{
  "crop_scale_min": 0.8,
  "vocab_size": 15,
  "encoder_head_dim": 16,
  "label_smoothing": 0.1,
  "decoder_positions": "learned",
  "beta2": 0.95,
  "beta1": 0.9,
  "max_precond_dim": 512,
  "adamw_lr_other_params": 0.0022,
  "max_grad_norm": 1.0,
  "final_lr_fraction": 0.01,
  "warmup_steps": 80
}
Rows from expert 2 of block 5 of the image encoder, named by matrix and row number. Rows with one number belong to one neuron. Each number is 500 + 25 x the weight over its row's rms, rounded and kept within 0 to 999. All counts start at 0. Numbers have three digits each. After the name is the row's rms in percent of the matrix's.
# up: expert up (encoder.blocks.5.mlp.up, 4x48x192), inputs 0-191
# down: expert down (encoder.blocks.5.mlp.down, 4x192x48, transposed), outputs 0-191
up.11 100:506522511499520530462519446495530537482509493470517496504513524494480465512482505479485527521488488488511503450481533478542526481459513529522476474532536477503524494481487474495524519485474485515504511522459509482476506461533582459515475515506495486496503556496483474526504524549492515445461529496508478506512499477525517491496532541508492500530470525499480484482484519489519501514496531484518535546480480503496501545447512545531447482465470483507534509471461497442527528521501498482555483513551491458527501480488523507485498512490494495524536505479522500524534470520508489544
up.12 099:504537523498510498475497457511443470496453490505450472523526543506442484513503496487535496493517528516488513515467464458501522515455509498554485531514521496527485457508524482513499496454465487479509586480480516520497506527467519509495497485518526487514493514531475478511519511496477458489533511517516470518473513498495531495484480534479535517460484511430491497501519487491461521474492521542521501511517452528541543524501504499535539507444533487492498477495509458529505510515519489507523504492482515494539477520535488534499513511504518482515519515471532464454541491479481518469
up.13 108:471511510473485483477504502460536486496503547532473504508516482538524512495540450494505477521462542482520512473518486492527475508541470483468482528494513484500535484475557514493522485536546541488476479529511462520475505517509540546516462473466461503515523504485500524522477442473495475526478485476515532475510502539529495505510504451470519507518510475478474484517523511519483482497523491477479522511517516462484484502475529535492539513547526556480514511513485509499451501520491495543517496507479440502482523475516498487517515459541538496493484534479522518546518486499530478555
up.14 097:490489494513504505503488477478438488500533487498491506477525524490528506482497510547541479528483491557504521496503551467554483482477493502537524465476517463505517554542492530532508461499513476478507479494468497510491467493477503481502473521458533494502539536541528521533488509517481490519515487468512537520470493519486509477490465482468474494508484527502493504491480505517531532517499519511516505500505556527510465486493508468448517539536483497531529499573526530553491571488519476502532527509478534515515482493496489504524557489490506534549517486494514494488512530465533495469
up.15 096:516537530539512514531533496515572555477487508535554483537519503507506475535497439507480513484482496460488530493485467471528478561437510488530488513492531475515455473509507481490492493532510504493475514522515460449471510496518462508497515540488492498522498498493492490515461544482492460503516531494507492486478477487551535515497528524521487502512512495485476486508503469506516484483491503515483442547500497455474485524486472528505488513524512499511519494536451512480516485519464503511477536518463508487500455521504491530484521540515473487484468447464494491493507538499524446495
up.16 101:496466492478510522494465487455490494527494500500500511506510479524529551511438493469542503501445486547544514507515544474486506496451504523485525482512477494466513529506484482517490489497534503433485509481463519531471504435516539480494509473516497518482498533510489473509516512537502526507518482476538508522541500504481492485464485547503472567535478549483510506500479476494526498433554472499500510505509544533470555526515518503499491506496495498465521498476498570521498461481536472488492497502483497503511520506538516532503479486507519551491503508490469492501512454515483512495
up.17 100:450516513494464497468529512559434464494501502506446504500503494562479512474510489513468484474519500527514502498500494464483470475525515515510494492511500504492456491518522483457483491489516476445577508485458475522467528538508515508484479519454509507515535483485472524489520522483510482497463487504490486520458541519487470512441511489531530487504576466455496466501515531536499500502451471467484498492466497506458530525489478471524527501481487522482502495510510497482505513498514509501466510484493524516482499515489518504541513470463513514509564487496530508489516514488517472552
up.18 096:502489448532491494473488497496485491512491503520513486497493468492501433460496505482489482483472507442523522560471469566511508468461537507508461516477484488507538497561493464505464471486465497524516521493507502526509523484528469470537497500513549473526481550500484468538462491503467512503536515482487502507525500535488464480514522464507516513514535501477531489477519483514489472510476529485509466529513439498538517491480480509533474474483473563540547523505532468507509497502505534527521466474463504467492505489501478486501496525502491534509502486531482496493460526507491452486
up.19 102:455492471519499455516487515502502468520499535484479478546511510475507512538460541507549432499514521446511512529526522486498565462505519487462513513553504513505502475482462489511497527472511467480499519483489469497501525460466510520479500505540473500522533473484510538514515489491503518549489509504476496513482487506486494456498518539510520525456507436503529485540503506563516504477482466499478498525503469536540528522487501529501508498550511486466507530527505479463564529512524475468479479505506510503490486477506503469497494506507522494486491465522455513473514452509519474531
up.20 092:476488525515492496487491484498502491521473485415450484489500496524469507510573490515479515461475497515480517515486479519534518455495509494506493545492480523502489524496524505515477488522508526498515484511494521444488505453495477503540511462483480537509507532537478513491517505520561450528491528522447476457511478495519517482491490482491477512468501486480460510510524491526545493514475491489527505508507542458529499459484517464462541521508528501473485536468498512541489509491550458482502466499501523523451483477543488481511486491510494467507510498468486508528461515452502563512
up.21 105:507525501498508472506495500521460497538516465464511473470541499516480455491493480458488470468472508534528538502481508519483436465482513508462475493490503550545520521506535473520501502503524541506463488504503480493494495508513545518508496549510477477508482488500458538474495502510478489491494473526476536469502486496474506523499481465515490488450531491468514470529512537494464474483497530461511492493488493538511532455503456467450516521473498506471488459518462521535485502510502547518525487462475536493490555494520499493542490458499524499468516489539551476518454496461467497500
up.22 095:531498500520469480493474480474520503517497462505474500536469551467517491460531507511482524502524478532524494495530520466526528526466466492468495523488528505522492511520531536501468473458475517511496530528506492536520509544516486501489544443522522492499518508504524486536478470492497506503544495455515537503521503480479521476494493491455515543467503556477480515534519540528487532493462528532508481480552492568487493494552506490515480521483524525473483550548471546481471515477509478515493495517486510492500508514511523511510479510499499535520469519515539516490517517546515482438
up.23 096:489510492457503479493487475553498514488491511469525499535518523478497513538502497521438526528498479470523523525487453551491506471518458488478557482473528475488533470434524472469497506497482499503503531542488484484491486474491539486504531528505529529516520534486528464529495502506475527487507520511469472498518518516517514460493546508502490511508520449538472510509534520468512494492526544508503501480432492522542507457499480495519500535522504462517499546484479518509492472497449447476492515502515529485471487496496482503468499474462474481488481469507465539531495458465488528514
up.24 096:504551540519535485504536515490500533457515514528505432508531458468546481473541526491525505511501480499500488532526495508503488509499548466502526538490477522490518511553543488519542484516471491479475494502507468500468518504471484515491560508500498529581516539510512499474481494517516516526527463510533499532440479495506491482470495476510497514466503479465495520520495505459518540487466465498498486519432557508543521508488471496536473486508492485493477457489495490493469483492552505512519517520497466494489510499481520484505482469480542467496489486481522465509507493490467485476
up.25 108:534543523473415483494494529457506511466506499530509490484467509531492486508499476465529505524506506484470519513489510527462504552504528436513485444519463508528488507505480517489543458477482505484471539555484507514489496487504485505483506464492532493463468511503522500466477529524469529498534513473473507527516467504520495533462491533440488523496478478482543500540537485460515537504489502535442476484494484490491523461484490527490525472525489488522508520532515509506518502529501557516510531487494547492493522559480451497516463492509499509480479506512497506498527508521499504481
up.26 100:484497510487503505493463514482499492501481503517479500478491511431522519513493525443488502493534545541479501499487482478512498513470476490457478524510521481507490498485461539503497483513521498499524512522531457522508490531510465482470529521450462504481493490526495506497540477509499459515521482455497500510538526469513536491485475515465523492522505520518473533490451522492533499499498516517520497482498493515466465504564534512488518516513464526492511518529497529498485487524543500498487505513498554547475451536549507492548497482532539495518493508420483431503508513576486502489
up.27 104:503503499505510484487524435473466471504473485490553484501501485424513529509521468504498489493496500543480473504536516521542530514484444499499526466543538478529516513450494457532521491534525501500522476484511533526473527505525516519474482506467475529469490493465496499493520525557515511540517463521489496534525516523503509493504518532547494504509486461498513546511494485515510499444477512489512534484478507541521506502538484477496532465515492513512508504516517579504537521509499482513499483480472488529502449507464473519490469476510521494461520466543519500489495508531497547533
up.28 103:515516499476508519539477529547504511518535503504493496509494541519525486535524496548495518464528504507475507483544501498494513519499517477509471524459464483530463465517475474478480512467491504504537474475524504494507453476492494456490469484477504520504536504504519492508523475460479459513474529507537499511488478519547476516445479460424480517559493469465486498494480489472489525497459485502490506484501550486484504530452500500520540547532498550498516468538496453521484480476504460549518504491471520528522455478535499475516522497529484489498498513494508449493494464475518503527
up.29 102:474492496462465460492518515515475469508479499467521497464508485523509494511538527535479492531549512497466532497505485491527479525519521509558490511465514470485505462518534539507490507500474513543473501471497501458448506481506478511490529506508475538519535491500519513448491471480520528522489479523498467495500489496493520543457448497570489504499485530527477516467479527510472518553533507548489506512506520510490489516536533527511497449530492507470491509466533525523507463466567481535502527512468483483486472484543524480484508494508486451530506533538503493530509472508484523509
up.30 109:471492473523489483500524497503480501497521476545508482504546455490493508466489474502542521454472464535513507503506479476484496438443474495463525448498473522532513533483514527515487475461491494570454484545468490473502505495528503485535505498505485547520497499504515511502506490517472482484485515495482507450554531460523518458491485481524470493458462516485542526508503490494496522496512512506517481493476522508509477470495540460475494498450538488497481513486494497509481474492480535473504511499512513545485543521505479477469500502522536475495543440469497525524505545534512530461
up.31 104:525525460505473483547476478479514507510526516469525517496499516465515449491550520485502557490496491507494500491494484504500534546514521518511467485498472541521474454492558518475555463540502507506483519480487553506467482481494512509472507500533505468486484522495549498519498535512483488510492518491497524494483519483515526517489496486531546490480530481531504560529497480475531512514512507501522492491523527550564522463491452491500495487535486521515551534498467508503490522460530550483518501472444475485523530533501461475540501526509480505529502521500490469501500481473552489485
up.32 115:510488500512472482462479508488481487518476506472488487508498511518512513522511535479494512504506469512516537481523519488483464535486510497554504484487495514523516517476477565492485472484500463528463524473497487487495530512482552534497497506488499478478529482543491519493527446527500524521561487496499537485514457446504509542497531465475512494502487509506469493452524486492469491478531460511474483512552515563461513504527499506479519480505532523487557509517517572549492469464492485477501528507464487515527492482523491514494505481558499486490502473543518480543552480493466535494
up.33 098:508511555530450577470513507522528504504530455502486520493482464505513497537528474541451485505492537501513483480510514524502488506545537471512473497552511502492487512475523491534454539511484511499471491473470465481434507545501444519530500517519499498480526466477531497491494503532550464497475498504528474475472470496493478465513500492510506499469484475490495501470472500454474453458487500538475506497485516489493520520493455511500509453505488480448479489524516479535471485527469472525496498516499479461499484473540495496489515471501456503472525508465481486529513461506486496484
up.34 094:483523503521489494534473488507541491475467496506464459516503453512492475524519541495511534528499484465522501499513536515437525525553506513500511524465557488517497458488457531534530510513518535478492511491464513477564473486540504477473482470528500530504505520521534511481518507517513541471474511478555547515539489471467544531482487504494475533515496501507512485494479501476521506512463499474502514484492488478506529488480480505446486521479468468487485474505475470520551486461502493541521489498522514494489506490462459467517472481523484501519460442501527479491482513468471537514
up.35 089:512524488541461460443458505524505502516457489503436494500488496530504493491530489517515456480534549487509521470498500494506504492529549488521514469459488516473469512534480512490511531457464497497523542479514491523529444509509496516480524459506493490530492502534547525475523520491480517497466499446562560519503516538504467525502500478511521474495497488529490472486508511520531549509533473540492486468482501489532489531493502511528508526485480535509498454502508484486478537555471487511510533511487482472513522451464509489472465490516454485489508509528529507506467483491513526483
up.36 109:516485457491485461499501492508513499483483484493523477473480525446519490515533520465504444496478501502498480482488492501467510521496476467525478513487532544500431477481510499538502480507524503477501542499495539439481509434541479538505507475459477526530502482470494481464531461521490461491543481492518519452520471513493505463484528541490511507517519516521480543510506486516470458545486520503482511442500492528512488514513523514494483485524458532512485502507487498500561488459481500476499497530463481499479479477526497532521445501522458484471544540527496477532488509501503530508
up.37 091:478511507485537530509504498527492490476523510498486493490547533518484479508508531487545506465525526521463483529483456477529495519495495515520543495488470501472477500475493466478505507503522499534504449430474508522512545523485517451504453517496486498468523479491505513517491518461485528489505502485508507507476518491465519506498542529535446497517490525516508543529474505561501570475488474488498539503489506489467469522469510489507562507456528542483539479470529446519505501468490496526506482446516486485523480507507463473513493544477505507470473483484512449504487505467506481534
up.38 085:510476509481561505493470518484474495518491480501523486539489448479464513471463500538525493459517511498505491506531482507512475490502531520545537523482515560537494515462486510455523495495495483498478465484510540512479506499449552517484549483474495511506483516497499509429515537460487506455498496536542496480499497506505462480490458510494512468516513534533498514492482504497488531534497563517482535474506505545482501496477497501535518540502478474524489457540495527463468519477433488479483474506503465475526463517473490486488534503507514482499532533512499527501516472477462484477
up.39 109:512510535525480508490477456464510495499533474507513496513523487480503528545496506492463497518514503495455541487515487512513536503485474408500474502510505525548496434474511546495514500441493482535502496517526499503501480533540458482509532522496496526518497470473472508516515492507510468495489558496514480483507509478489490491480524509496478514497538464524521547490524495555504524500479494501530486450503524539515523504480495485517487484494516483433479480494485469497519451492552490512528419465500510486457513499493455535481469477491518486475482521517547488516488485487481498514
up.40 098:465502516500517510507543496487538498500509527506471466498519497510516553456518521475484494474482469514504545480524515516477538506485548468502513503530545514520528508485497545527470498501519553481457486460475499480509489497488519483563492530524499479499542517546479502518521509510475540484489501469472520516507551496510496472519554481489503483523464507485537455535513454459456561498477502484522530515484509476496507538474447503456501497497502519489500512500488495538492518491486523509464541529513544487477522488495516430491491500490469507496505456504551475511471477474511493496
up.41 095:524479518504489501499472489448502508543523511561446469455496541511520507458539508502512455473547512548506533494492502453471496510485526495510494525502511496560484484503504494491515469474499516448480526504510519508479463529502462498515477517497550461492516528474521526530522506511543508500453512496510484500466492481473459467489483470469504471456513522484510519528485490478483543472521504515522478495461463506491505490472495505466494489537510477463450557490510506555528471514478492452505504506485510504497538529458461490523502491516462515491513506479474517486521535519474530517
up.42 102:502460528497492490517487501482476489511480490548435500533510516499516466450519478485517544517518498502487555461493532502529521501527484529525467544478489548469484490494493489498521509493464483505519510510532513524493485509477490481494518504493479525513497489501525521493518483462550502537504486491523493465550519517478481491532490481513496532527493513485508530472528505501508520548499510492479496510452527509445525494503501454503515507437514476496481501513484511444488453517521445499530550490532498518476490530500494515549434499498445489538522513472531507479516526515528567510
up.43 094:514485503478479488499505500524525540537520484463485457471488513499494499524493487518537485537473508525460465486482526550510525455512501541510529505473470504528522488507530533508484519473492510511484527494476509529560476493484472444509468472486497514504472529486525480493545505493454484532511491481516475506548508470499528494490524529477443527498488495486502490526544463469486461521538541486473463520476500548497506482476523506517470488495448440476536515473517492530555501501523550488497473512520503482450514511467491552470472498488512485520508474533460512501486507477494480492
up.44 096:488477489500494470508473466489531506472518525525486503468462503535513504514527506448478532531480498479495539522455523502471519521513477534502488494504512518514488506497529518476470541504495525461518529480488512468514475491490493522476450477519526539501537495534538514528526462499464463505511551497512439560513488518507557505551505480489465517496515501474479524507522474530482497532463499497529470496524473533480485461497532495521519495490516509470543498495483474497470520467520543512501452495441486487519530528516494457525555493504526491544487493505478458517501491486481465537
up.45 104:527485493487495509526478479539457508506499477533502521520510477477486508490491480504520500485468461492496486501500511521489506473469505466496488512502495537495479501481527451517512464467493485509524477467520509470512516495512499536502541466501508493506561535561513534469522506470528518507491511534476489456488513490449482417496486495507503516466486494509447475562455469527490527441503457480538482504479514483487479504469490475513503493459544480466537513489465485546459487508491504507551533505562537487486514479502530473500496486484510492507481463535501514525495532455516489485
up.46 103:513492488450553488440483476561481495501495515499517500545503484497468513513458509506513497449473541494484534497515496499470472533521447544487471487527501476491482496494499491487489505480534480551550489527520511483498486487512449470559488514497548458473541529516526485528515489474492528505506508480498496476472478531472474518497492488530511529520479529485500545523487541507544492532506456494469487516487486483497482511534484473463478482485492478516497498449473490492466449506460520481540528463541480530518484507526513501493452493473524496494526524482490516528501523479507539487
down.11 100:486510503528477495525464510487497523519486503496455494507480495501512533514478498491526452502540515530507494501496500492502510471480518488510523470517510520508483470502497513493503497509496460538511518552543484514547569539449441461488479468528473498468502500455459512509498489488459527546495451535510497510479491524517504475513529492498511501506477475466503474491522506529478473493495494488501479477507514472492496507504506530492528491492476499486494423486521487568487530453457482501493563501475513494519517481517514457488530515455539518497476526485456491485550535446501555502
down.12 098:504466513507466470491478513482511522511488476481464514498527513452514486486497479521531501494493529485495520469534487494505459496517531510454522471521486489494510548511491568489511503480509546493470501478502503484503475519486474475530552483510528530463528494489504516535524498490500512483521535486488513510477475475501514500529556480563501505502514487543469556454507523489505473456529528513531433435488562544470493481467487479479516505524510467449519490520538489481503500512461545475527487474521494517520528472508534451492481488474497531511506517504493502490499516500472492538
down.13 103:509476539479522516490528533504550478506503495511473530507512490489480496592474491534486453502459520435506510505506495488508504512488468524513475485502536535483476517498487543479503499513541499459522516510476505503468472513464497502505506534497541512480471494483479477524512491549446480493444494488514530522469485485499471555521544478478503506529511510477514464469475530499505529521461539483548521457485502504509483491519503486492477491592492508509491482480517507483465504519479524492480465515483491502485476448499485500498449503516488510472513510490548510485478479544500499468
down.14 095:527483496516477544491499469495532434517511514480513526552493497492476486519462436467481498495460424483524479515471507485519462545515490462524487536505502493505492542538489503468504522512535452525516474484526485512489469487507502522479511509513510495506536508512470577499505521455486495476503487518491498512529470483520532518547513513529533493482519476512507456549509518451518510504504453479462454472494507497486519487448482512534459449504469498501502506522478516482501510502490486477465511480453483511500511514485527516515466485466501489462485481470471463504524471487508504500
down.15 091:533544484545522510506475517465492526494527487469540495486512491491518538492487497508574493525494529463526468506485522492482501488492462504496490498515486539521477488497462492505504488491427505498525478527474499466496494521467509471517507493458514519500437505496510513508507498528472500525494468504522467517469518511504488536473505532482442458492504514511499500408496516460436489501494520505469501525516493505474544485476468510520523488516467536488481467497490496496530467477490473494564473527547522501534458472513462482464485476474504494536483514490515521502486488547499525493
down.16 096:476473483463443479515497502487463440439514466493463543449465500481467509505513483501449498506550508492444494467506500492497533496496538468488473487507512504475499486480530458472471507477469484491507497496502468533502501476490491506502433478516474537473513482523543534507439496451504500520523513510451514491511508487511490514485528491519522490466521479471503511470510517448501536510497523509517519523467488543489481478525537502525486512509543477468511539506484509490492499517431518476497522469475497509539518523522512497497503507481492486512508460458543483466483500471516520517
down.17 091:483496506534499523482497471529547472509520489527484557529511503461536517475485474514528500492515527490493493466549463490517540463510524509490501512482538479508504501499484497509498512523492483516503528522474502485492522502496485472550481504530454551482445464475499504529487476480480556472504495501483494512529491498517496516506451536516436489495520515526501493494472520492508479486477440502567507444521488473452550486492501450489525500552505500495490495515521530481448500498538514450518497487539467504500497529533500500504471484487510527527504453513515501558492472499514534468
down.18 109:493514480506458498534517545510463517493526468502530524501541530492509515489468477486457514500465493531525492480488475489526519556532479487496487479467459468530529492488516475510492503474477499518547479474525498501530500515542523489495511466518537459493496514519493501504501502514506509495446497475464501480482521486525553539509504557469491516473532508504529537478510514494479538494539529533486552510499516487500507498486494487446480456514523471509484530512508529474576466488514480467480476536521534496503486451458500512491446503517481566525481478519509484525501490539521513519
down.19 100:570492530490501449490549507502488504493479481527515549495472486531510514502515494518495525511493530497509523531503490540518571490561462494515483530483543513490473535505516453497493471493480532480508517472485482463503465518480495531479504513482479490434483490516504465468545478473513422515509515532543466509508502515536456510465522473515489473474490501476513523525462514480513474480524483523495504490463479482469485485499515490471502506498519517490498541495483510520461477496479560474522456523508499517498480472493516479465525517484546492495491481523527500512495508562512494528
down.20 102:529524492546520529501476472511523507551477479485494486451501533506489467519489486450508507528528479494482506496513468489490524489514484529482461492543506481514491520503445450461467475513473489489467468492513533508526455488498500508496513489472533545523478471495548487513455507495478473507506463489501497506476513496530458476492499478497510510482484501485519458543533524479488487538555506526450491511460484555485541478475484495500453490461536494501485534517500503488490440515471478482507493513482459541459489537537550499514518566537498507510508501489487517503476520517504485495
down.21 101:502486441494537524479516490483534481514502518493507493560496532535530513481461512473467461531503514503519471508536490488511518521527509478496486475540485469508542498498472507431520500455494468527478550517482510497442497483503527511442511509524533520485521494512496512501520510482487561460446483444492482496508517505527544504469498508538484543547450504498497493504534478472512496501528497494529501544515453479542539503523474482507506527485493470516490487505455530477489511480515507546509484518494523540500530502498518496501533516536524502491525465484472498515515526486453509505
down.22 094:488510517503486517502522491484484524500484499421531541533489484490525513526491491471474514524508501490480493502559449499509513524518505507499469488485479494502522534497510517498475521496484538503470489485507514481498484502485487479540558480509510505472522493551502512481508476530486511521413527528472509515496506506489527478535493507514529514475528499508496501501465515502483497510447451476460539530490539493546553481504481513525496537490476549518526490527529536465554542572474491469496486467501512486496506448515504481486518484468483518512520493482460459546480483485512464498
down.23 101:485517522478484514494503518484551525498485516521451477517506479524521475534518505504503454510506469509525501508562471534511475500462495442513501542507498479517522496543469508533510513528516504515509499486513461448479513513505500515508484488511472439543511475485507526448528527462481498508488523505515490546503505475489469486467537469502559467511470513496506517555502494567516485489478524482488505538478484467485457506491501506481534462497538510491518503497548498518478530438487481512558522529478498479477505504510507488475518451515525524466529527494468487473514529487530483489
down.24 098:467510503528492534493489502516485483529531555486507498447528506520471529530531474491506458515535465478447600505478514519490525501525475539489469483532481522504476495472496558455550463502488530509510513517524515459500496500581505468508516525501532531466477516472475510503540489509551503515510493491491479516526496517479529487564472516512480503509526478480490480496509510525525472445530490521505496505467516505495481465509481524501485466504501499467510501495491493524513506507499474489488518492522493466532550485504499501497467500499492454500496502525493461474477489488521484558
down.25 103:487548461533530502506485493488428503527480512533461499482481503469519490482500460460498463510504496538471514509507511489478510479513499494497468515509452510491533433538510454436541511462506532521496522439519503455481470508505533520545519496523512490504502503536494518479488455532506520491554497526504520512484479514502517479520478510533510519500489538484486517482489515517516519526485540455476518520544474511510544495502520509514483512464483510476499478465501495487514476548492499509494510491475503479491508501518509526523506523446520526530562471500538509466511507463439497521
down.26 102:523496484456519481491549521500514485517517484459511496523494462470488479526526477514505535498471481455530475541503482489517536522474508519491524539487528485520500522537529470472484497501494532510461470531518478511506479502469521492485495498507467480466535458490514476480478510525498507490476523521495518506487477545483510503527461527473520485470469493493527443510512527464489478507501474509448529515513518499475435547453543491492478495522476502518547523529494525499512493510432554467475481447518490444514464502488507495519503494525514509533541495513508548528503509488497553486
down.27 099:468495496513502497498494507543537480467511500473506482513459518498489499496502491531523528501539479492462489503495537494511505499547502458470507539498501489493483527510530510483508517484483532497515532495469480477533520508455515475548496550520468475517540497477496523506500509486497479496518512489504504472509481474504518515444468485513546521546563545461513496517501429515483476515512466482559487502499500526480506564512499509527489525546545439519534541488508491484471510498455484528460496485501449460481534495497521505494551506513494489479493528437501505520457496505513490482
down.28 104:469477521515455450492502494491544512507527507494549472490517454507471530489517470502502511504483507483518550497469512504432475490472513529487467520481498503521495526515502523453492510491500472527510562472491517526505526517523514485518487488495546494498477523526511480516487495480468528486501511464528491561491493484503496524514505494500455494493529478501479498522500518518492486515481500497506490430503470532504507506442515466446456505517474538547511520500494457464442530495513520484531494487506459506479506539502503479516489447477554525467505478499480531531537471541452493506
down.29 096:513486443473464529499497507493528458541495507482513461489524507511463493502524489491462513507527490460516493510468526505534500449507499510525502503484494526512524508523487471511465482520477540472454502508461505496496496538480486465508496478520524544499439508481479516506496513440509515479521447517503517484491507505458529496508535532491478518461491498525495483504550509511474511482509521485532504549463417533533480477497537520516537523459553516498515496518489491522524456463468455512480464536522502473474474481493506535522531529494480491525476505496522467481488531490522466517
down.30 104:483496498479503536510500466509560523523487483501541453501483483527487508517505495456474548523495480484498481483474531520493465543497469497492491530498507506468490535475503472501513497509501520457511488518554510471496472513505501489489542497521439475521502512533463497502473520524518499553517504516549483473505507491515548510517489506526544462510544498491543561490500472517511499522478452515549562569485536472513498499517527511499540463506496513537503485481490509504491473450514499452496495494518532484509486497521535474522492500492478491538497553532520459480487544502494483498
down.31 101:491487518526511526515480546480461511506485464494527481520516523522484458523476543449493493520518442508493551531437511528480472511507488496482477507512503539558512515539539467479482492489472520517515522509500500504486443540518531492489576483514524503478480506499478512514497513498525508545516466503472514518533487507507499533473458467466465490506525516509496504504531512480505515501506496525494492475458512507519454532510525523504511502452472513515474477478513466518488498494483482528455460503530539438458490510483492538512467540525512528500493534508507475478529501498473453523
down.32 102:498497477530480483521567540519457453524463527511524473524507496488531450504467485469494483469471498498486456506505513505521493475523477508515461500502453499489446509510516476477508495511557489485526512451505513518461482498513467524460489518484507491490492527505552514480506516508488498508538516473479467462494537521501493516486514514456480498469489537529502532516490456480509489530520503485507526557481492460540501502510486540503531485471522469522498491492535527546552505532456511494479489486509476466468500514525471563476534497530503528515461508498509476470517491518554503514
down.33 100:466535454517532465442485503489475505509476496448563505509496489482499496492471516505503482490509553448471502505485457513508535482480501533563516467504522521505534503488487501515541523462533481473470492528535475513499508491512551521501530493530519527535466495518512464495545483497509489523479512489522494453543499511446519509530479484529456506541501492487512466508454526512454513470531488489500516514519469550491507494525487514489513496519455453511497496506476440487507488514511516502478507521504493514504497512488466497511509557515473489510543477472520514493523539484443511503
down.34 094:469494544485531487519506458555516497452521502523487513519513473493466507494508485523483459489515474525468483501478488473500530473488522488479490523506478507511495492474518510478474505466502511495499524545517517491445508550456517542473524518507563454509534528452508491534487450523484478477544491500512496491552479547514501529529509518510532507497470487469519518495481502485501532482502576468489462550489473522505515511513507495526467511514513484529490497509524531504501481537478542479505492487515495523486541459507547527508500502491527461493506497533556519508519511547460468504
down.35 090:513493473516494482468509485506482485487504524498514516514539429473496516500577516504478486519516460520500481543523534528529497484511478449542489452470511481490481502529519537492510473520503492503537510509482494496517516485512485484531488491499508534468488489508463484479486471510474495482524483540501486515513488509504494510537485500483459534483501473530535562553505522517508490466511477497494516498503505541528504538568535515474512499463536458543524516496543535484488499499528493444489462471496520471491529484543469472486513494497491505530532505542533521476510536519516432505
down.36 110:529492475548462521506465496498497478511481455510502464496514524536498528509529483507478497472514524512520518520531582500505491457501473490531524479496462478520514490547502479470456507548497536524513437499508447472526455497533474472526502526508526447523486512565538514495517542490513471505538497484526491501499501515488498495492484503496494501492549506485467462506487523484524524516487479510480503552485499539496501508495518501538453466494527488502493517503490530510488504498495502499447494481519489459502492479503492496526582569519485493509455475512505506531524527503505500511
down.37 094:507518506558538519491494554519494510461545506456478475543517479464504518475454497497485482480483502524503477472503527497503548511461499489488507518503503506517522502522463491527482501508491508540516529494513539548465503477529490542514503521488548504548529472466494544533503517530534487483511497560525535486514502485473527490508561478540488502510498534515484487550529462489503479494504498532487489459487534535522510496533465472502470498527468500546458490518485500467535485500477500535491545508503485478519490486492528454481461488462463485528523513531457503477522493529490508505
down.38 091:505511516508447491458558529499507468453493487458485488513489512486500463543504506502491499478501500498479514441534444485496519537536483511470524450515504500522534500479443519558513513506523453489513492480517497495477500509506490545471492523518508520498489468506462508481509480420475514523509528519457496500489514551489509508475523495499533487506481508503497515532523477488499546439510487489543493526514533489537496509516471483522512513466507529458453468494515463505454489502501527504500501470507485488506567494466463491508500527534495515497473504501484521493478483552530510475
down.39 106:439462467501533462527457533497490489520482509484497507491478527497486501485499531478512474476494507514503509502502468458505508469498473551467546500504496488504463504509541491477471511495493482489473501473492488511484487491492493484501487480479540493480428526505482521494484492567537516488549466534532514527492525529511510524528533538482473497463513540475477493503493484523500508521490518469495479463504493515484522513516501510540503490551458497482489517469482495514439522556477437462527518462519483531489513495475507476540510510534488486513461542502468483509504533560497454516
down.40 108:565475491506485529498517495516512476496543515502556481493534519507480451484534504514456492513517508483482474506523473505515509497491486527484526542502529525483516431476550502454505526531492528530487483503505542533492515499470492496508526519504476506513517504480459508502463479520500481504481517443511486502523506521531482464528510501487479525504517475485515494491493478466521527445478538488506513552531513498511478511536556497465484473564502480523484527456533504483500479477479509493518498468491455469547486473569490528501486475496517451486505515524489527496475514532474520539
down.41 089:490532495480475502500438466519509498493515511556524483525470494472455453463457461452494486497527498501508486525520450486514503496509504493520474521455482469518464505514496488527508466500486479470489465510531501494449515483545515480488528524534453514515498511513459458511469508538472513520544565467492522519491523496479507483500484469545527509474517500478520483493516496503480497514429523445516469495472531525458464488476500497474460515486455482474485487534471513511492539485501515487469527508522482506501461464517525512499502515506495473486492470516532499485480497521537457497
down.42 103:469484507534504526503473481531502525445515526483514489513502502486483549491529526499506489510489478518502478527505487505478512523476538517494459450482540516545520501484502467474490478492503506506494501517497455437514521507481476511485480539500538484498436478496484499492466506537477571478528467563495476452509486494513548501518460525470457482494467530498468564519473528540483495501514458502547501496469507510497486528510486504487503522490523511466516476497494473490436477538499493500473540528464474523495511513442537493494508481506507474488492500544500471500495507508508460501
down.43 097:468492470503510547527470444457499509471476465515519468510479511492485491527506452488496520482469509528492523507484486475557538518512482456537498466519493507457517513539516491496516502481483521477523469487475508471496490500523504541499512538488525493505537507487502510499499527524523506523519470529470529501511507499535461464472502508505584508513530537475491479481484465507505493478451485504507517489506472504487483524483528483518536500498500507504523460510461474524474517557454501517554537468488541542502507511478490524515509464462550525530530443497492461529501494491542505501
down.44 095:508532502519487469498539522457503534460495465563499474493504540517488458492546491501511539511484525504547492472498501525479553476507523497499494554489471510530455521505495513502483481482495456478506492475485457517456528510490501527497491458514518483494502477484528478526473497520522552476571510465480490508531515510490514490449512557495504526519523520486507501448514504512528459498516497543542502477466479515547525517458487521509481503500512470538500471493540509513523538510477463492540506536499525478525488467503453503502507500514486512489507544524513474501474536490510510459
down.45 104:479472511506479517536518520516496496507508526535484493467508494519487496484527537461574462540511486505508487516541543504490495541499490502497498469494553501494471476438489511506497552501504523511518458472512534469506505514512509487500544499521482545467501518506518532511469498520532500490511491470535526489491544487485507493487510487464464473493484501441520528517503528517516494467446532481535551528459510538545512519508511482487520487486460500507501476501520560494516432505536491511494479502507505559492504483531495492490489496507514531517491546536502478532485490558521484538
down.46 098:496538502485487478514554520495517518517491499517509495513527511515492502497543541515487491495534486494523490482474517464498504494501485477484515495483550504464493504548453462524474523514458494471481507498509494516542512528499457536477474494449457519512477479447495513515434522523507514443533542489496528472494478515522533491488478529448540497490483493439501479506522549458485497496500489543562507473484490471476492510503525510461491523493469533522555533521500516480500513471576487496529495501502498499489452508474537456501480490499509506525488480524496523482523527516511496496